Weights of a small contrastive audio-text model.
Model: 5.42M parameters, log mel input, encoder arch mobilenet_v2, encoder depths [4, 7, 4], encoder widths [24, 48, 96], text encoder width 256, text encoder norm layernorm.
Training: soap at rate 0.0014, 9100 steps, batches of 256.
Data: trained on notes from a synthesiser with random patches, 29.8 epochs.
Rows from block 6 of the audio encoder of a small contrastive audio-text model, named by matrix and row number. Rows with one number belong to one channel. Each number is 128 + 32 x the weight over its row's rms, rounded and kept within 0 to 255. All counts start at 0. Numbers have three digits each.
After each channel's rows are labels from the 100 clips, of 14848, where the channel reaches its highest value: "top examples" is what is common among them. Only what is clearly more common there than usual is listed. The data: notes from a synthesiser with random patches. In brackets: how many of the 100.
# convs0: expand pointwise conv (encoder.blocks.6.convs.0.weight, 192x48x1x1), inputs 0-47
# convs1: depthwise 5x5 conv (encoder.blocks.6.convs.1.weight, 192x1x5x5, trained with AdamW), a 5x5 kernel
# convs2: project pointwise conv (encoder.blocks.6.convs.2.weight, 48x192x1x1, transposed), outputs 0-47

convs0.148:189173151128094128128128096089170057103128158081128128128128147128102150128128148128201063201175128128128128098128128142155128080128128098136062
convs1.148:173113130132132162132129130143176121107120118167138107103103224197159111108
convs2.148:110158128128128128128081159104128128128128128058155145092128128078128164168042113096216128107174128095128128161160128128109101097183128128128061
top examples: triangle (38); square (27)

convs0.160:128128080128155128128128128167157151107128083128098086176187192097128128128170168086128128176128159128190176101128087128155128128106159087128208
convs1.160:113105132132147107152178172141106155194180105142180196160120115130112104107
convs2.160:128128111167079133128191098128128078175158128055128128128097165128128088081128128128128069128128079206069128128128128149128098105128074128086098
top examples: bass register (82)

convs0.100:128161128128072128198128128128128176084099151072128184128062128095128128128087128100128128162128147167107128150103083198128140067128128118197128
convs1.100:101136114093093089125125132146168118156157123108081088098075125091080091065
convs2.100:128087128128128128128128128194161128178096128128128184171146114083128184206128128154128128204128180117197128128170165128088074128128137128128133
top examples: bass register (49); saw (32); pitch class: B (27)

convs0.65:184129095073090128152128062173079128128128128167155200128128128128176128128128128128091136128110128140089176203075128052128128128128128089128128
convs1.65:137141151146169126146151129139125113110105105100065074109115074074077106072
convs2.65:128145151128128128128166128128128073128128128148128126128128198128101128128087045128065176128054128128128095111217171100128128128102103104070105
top examples: notch (52); inharmonic FM (28)

convs0.20:094128184101128128128128081128128148128128128218175128128128128128128193161128175128128055147128128038094128147128128072128128128128128128128201
convs1.20:200179151179150177157119100126102082108092119121088110096112119094117100123
convs2.20:118071128090191079128128128128084087128094076137192128051068162128128128128128128094152128128101128128128062128128128128128195065128128128128114
top examples: notch (43); triangle (42); square (33)

convs0.84:128128160151094128091095079128202161157128128128230128128083101097180128139160128143138128128128083086168192128128101128098128128102128128084174
convs1.84:174201180173192150119124122135136164119150116085108100094112102111098110125
convs2.84:128128128128147095128128166052098128153128172178099192128128128085113044128196128128153128128128160074145146163102176128101128073076128128128128
top examples: bass register (76); pitch class: F (26)

convs0.111:128173159128162128128110102095128083128072128128128160128128100180128128055170088128128159189128128173088128064154106128104128175128128185069092
convs1.111:128191200191158154146193146146097108111090098112114142128134109107118137122
convs2.111:114159086128065082114128128180128164167147181128128128128128130069127170171128144128128048081209128128109156128128172128168128128090093128128165
top examples: vibrato (84); harmonic FM (42)

convs0.83:182179128139128128128072128073128128128101128128154093128128128128097030128168141128128109128152174128128083172085093128128128128060089169128062
convs1.83:166131192156137121115110107090081082112151125072078097153118083102101101128
convs2.83:093160128128128128128128128105128065092128052161181109128057128159128172128128128128096112128085128128128128128070128158049179128073128128086083
top examples: triangle (37); square (31); pitch class: C# (28)

convs0.81:128149094180205084128128128128099128071128060128153128077169207128095094128128128128085088128128182179128128146128128128128128128128128128068174
convs1.81:105116104045093115117101095087153189122150140171154126131110087095112090113
convs2.81:197177128170204128128128191128195128128128128128158107128055100088073128195084128128128128128128128128106128128128128089128173103128117128075128
top examples: bass register (71)

convs0.163:126128128128128128128128128103065128069115147138169128099107128066128128117201128128128163213128079128170064183128128128158166164196128117128128
convs1.163:069091111081087101099095079057134137134165122137186151133129143115143127112
convs2.163:128128115128128128128128128128200176128128128128128128170146128128201128078128046216128070099128128081128091081102128128128176182128128089128128
top examples: vibrato (53); inharmonic FM (26)

convs0.30:095103117100102128128080070128128168128128191128128161128128112215128100065184169156093128114128185148156128108084174128097128128128110075128100
convs1.30:130121049096137127133087100122096118100123109118117136099102141199176175171
convs2.30:077128169136143064199146128150154105078128166148155128174107128128128128146078098128051128128128196128128174084195128128101137156089128128128128
top examples: notch (67); pad (54); triangle (46)

convs0.63:181075128128076093198093080128201163105128128128100196128128150128128153128187128128128161128163128128103128128083128180128092122096128128176171
convs1.63:148148126140129113122094118102075099084096076189139182170146154186142134136
convs2.63:128083128118128128174131128128178128128192065128154162104128068128176068199128128128128113120146128128017128194128128128128128128128128128128128
top examples: inharmonic FM (52)

convs0.173:069128081128128195128128128128071128110128128128128128085149128094128171128094128128091051128068106128128173057128128128098128149128184092171076
convs1.173:212195185126124162159164107079166138123112101137094131135121129111119132109
convs2.173:128128128128095128051128171169089128128128091143128128128128128128128128128128197128155072128171128154128128128193052128042128128046128128128128
top examples: triangle (48); square (32)

convs0.94:187128186128128128128068128128189128128067128128091159064128128054128169128128128102128086061128128063130128073181128128128128105128128128128121
convs1.94:124096121145147085137143163159086131185215167131139158175131120098105116105
convs2.94:128128128128128128111128128128128128031128103184128077141128128228191157107128128155053128128128128128128121128128128128151150128073128104193177
top examples: triangle (51); square (37); pitch class: A (28)

convs0.155:111128128071128190092091180155127128128128128081128128128128098097128177128190160128149220128128089128128128128180128197128128128072128128128070
convs1.155:110120064153138118086103120144134112092102117181215123151118151146087118090
convs2.155:154128128189083131128068070128128128128128217128128209111128128128128128128158085184128157128128128111128197128101063128175128128154106128128156
top examples: triangle (41); square (31)

convs0.28:101231128055156058152128150156165163158098160107128086159152128128164144128128128128128128128128159169128093102161096097107160147128128160189128
convs1.28:085116133141147188153125097079138162156116088059114135156176172138130110092
convs2.28:164080175128159107084128087102128169128128128206109128128104098128128159083056128128101189128124128070128128128128064128086128190158108096128128
top examples: vibrato (98)

convs0.119:128090128153186092128083157106166128151128128174149128128128150165128070128099079056128114128103133077176107128094225170128128104090111128128128
convs1.119:129118164167129101096139172112144134190218158119116137157117136130167179119
convs2.119:122153114175069083077103108128128128136189182128128161106128155098091128114167128049128128105128128090159128128128128128078086128064175128128062
top examples: drive (61); swell (58)

convs0.9:170073153064094128069150066128176128148162095106076128173128115088203154174128128128128128168120139175128128154112128076093128128117119146161132
convs1.9:153175175161163137132116139106188151128148147155096103105107080093108100062
convs2.9:128117092128128175128128128128153110128128128184110128128128152103158158177185108170232128128104178134128128128128107067105072128088171128126058
top examples: bass register (79); detuned saws (49)

convs0.50:166128128086183128128128111101162105178144074173128128128105128128077112128195090128164101072162102169128172128109184157169078146128089157164128
convs1.50:094101103123112128093122126109166148154165165152200200137132141169160131083
convs2.50:128101128128101128074128147128128177162128128082148032128121128128093128069128062128101128112147128099128128128193128123128128203081173128068128
top examples: inharmonic FM (29)

convs0.172:128128158102187085128105132128128150128104128128158128187150128196111128128025170128097128146128128201128128183128166128165128108152128082171094
convs1.172:081060078114084123124121167149085108119107124153151149168164121088084104104
convs2.172:152128128167125128128060067128128132134099161126128073128128128142196128128128179185128082128128044069105096128128102163152128073128070128128128
top examples: bass register (87); drive (62)

convs0.91:192128117128128128128128128118128128128107077197128087128128128128051128128128076180128063164049207128128128128136128083128128175128161104128128
convs1.91:175092133090150090081125122132203135105097063154113158104110122168146136146
convs2.91:132100128128175066128174156058128111128138075128152162128201096128210128128104128164128128128128119128128128061154102128071128121128128083188128
top examples: bass register (55); filter wobble (44)

convs0.36:139076074198071128151187151128128135128047192122128128128103108132128165162128109106128163128150128119128128128093171164128128110128089128194186
convs1.36:071109102083132132152088113138117109114178131082122164163088092133144088063
convs2.36:154128102046128137069128081145151149128128128028147179128128070094099148163159128128095128092128128074128090128109128188128151128128170128128128
top examples: notch (78); filter wobble (49); filter motion: filter closing (40)

convs0.49:056129128101185101155137156182178128189128128128128128188128164110156164128128105075128073128091186171128128101128091066128153128109128112100146
convs1.49:103143146100106154106067142161106123178122085179128052119158090134161127111
convs2.49:170178191094128128149051128128128128128128162159128158088128076112128167175079128128128128214086112108132075081128128128128163142128092128175128
top examples: vibrato (79)

convs0.139:128096128128164128156055128156128128128179128128128150128084154128128083085173128128128098086032091128190135079099113093111103128176178100128128
convs1.139:135131129131088155171150122130161214148089155124193114133134069151160138141
convs2.139:128128144128089128115128181128123128128128176128128128213080128070128128128128128083194128112144128128128128039065128211128149128128174158128128
top examples: drive (64); filter wobble (42)

convs0.12:160073062158128128128087096095128093055147065128155128128128163128099103156128145099128128128128128096128128128128180172185082143128128067069164
convs1.12:123159120097139135178124109095082101098148211189081091132115113139125104126
convs2.12:128128197128128128141128128128142196086128156193128155069128035114080146186053126145128128128128150128128128127128156128128128183129115128128072
top examples: vibrato (90)

convs0.168:128128192069128128128114054192128128128128128183179128128128128128128128196128167101128128128169074128082128093128128128128051128128191095147128
convs1.168:160199173164136166177168139128119094115109081118110111117118083087091105136
convs2.168:128160128078101097141155128128117121128128128128170128187062152178128128152128128128129128190128168070128064183052182086081128106128128128102128
top examples: notch (50); triangle (43); oscillator: square (28); pitch class: A# (27)

convs0.118:089128128177058128128194082170168128104152158128128103128104128148128128128084076128078165128128128128068096066128128120079128128140128128214128
convs1.118:106116052078075101138099126119145144087103112157128076084101146168156136119
convs2.118:095128109143128128128128128188128128068083093128097207185128081167071128128128128101110128128029128128128128106128045128162128128128128128128128
top examples: notch (52); bass register (47); pitch class: G (25)

convs0.74:185128128128188094164145142094197128128128128138100128128128128128167128045114075128128128128128128128116128166158128162128128128128060067220156
convs1.74:110092103112107122099102126129126117109121110125146141155122173194233167133
convs2.74:128106151204086128128177128128128128143175128161203128128128128128140143128128068128128128099054128128128086183128058164128128092169146180140089
top examples: inharmonic FM (45)

convs0.143:103175099167128128128128128128128128078128128005091166164161170090073128152128128128076128113148128128128128167128079152128128115157128156128058
convs1.143:101172180169152138124133146120098105096106098103113120085108072080084098081
convs2.143:128128123128163128128128128085128075056128147128128128128128163128128141128128128090169103169128128141128072128092156128128019128128061099063064
top examples: triangle (63); bass register (63)

convs0.98:128128128128170128168086106214105128128219100128128038085128098128161156077128128128099147128128097128104128083148076128128128128080128128128157
convs1.98:164167175151152115124130130138138124078123115128109114094123075045063102124
convs2.98:057197142070128128181128070128160080105128128089128128042108128072128128183128117137128144107128128128128128092128128147110171128152181106088128
top examples: inharmonic FM (47)

convs0.54:128128128068092149155154182189167112128126128128128128128089128152128098089128113128154128175128160149128106155157128255128128150084097128128128
convs1.54:115101135142142141131147110107199215145080072116106107112152091117153146112
convs2.54:214128128158135154046128128172128128099164128092101165185128122128128173128128128181104128128128128155173171128128170128075067128097185128128128
top examples: triangle (32)

convs0.88:096078150083170128128128110157128162128162092128128181128128065176128128128178105177128128127154146128158128053096128128106128073041128164128095
convs1.88:146164240187122086101141140122140121111100123166113130150145103130121142151
convs2.88:085064128128167128128070128154128128087128128128128128128128199128088158158086128082128087159065128072087128158189076108172128100128093099128128
top examples: inharmonic FM (32)

convs0.66:128128097078128128041113104050128099088090128128128169080104128086093128128128128128128147128128128128203097128128169178092194128128128128076114
convs1.66:062089112115166063062107073134099111110105140145155131081140134135132117130
convs2.66:128128128120128128172085128170128128128072128065128128060128128128128060128128128094128128128091108128170128092148128191128239128128128098128187
top examples: vibrato (49); filter wobble (41); triangle (34)

convs0.92:108128128175185101192182082128128128128128128088128181128128128128128179095151128128128128128087189084116183158174128102144174100160206108128128
convs1.92:141149174174205104126132151198114117128124122103085118130115151160167155174
convs2.92:128063126153128156084128128128128159175080188128128177089189128128128100128150128128213128171155027128128087128128086128128128128128128128128128
top examples: inharmonic FM (37); harmonic FM (35)

convs0.23:128128061102128091169128110128128113149176123210089128128152128128160128077090191128128137161128128099128206151087097159077154128128181103157128
convs1.23:116127198159169096112134137133146141145120140125113110105134156176199173193
convs2.23:128128192128128128069128128215063175128128128128128128128128065182128044128159128051150128128128095128128128128128128128141128128128062128152128
top examples: drive (65); inharmonic FM (27)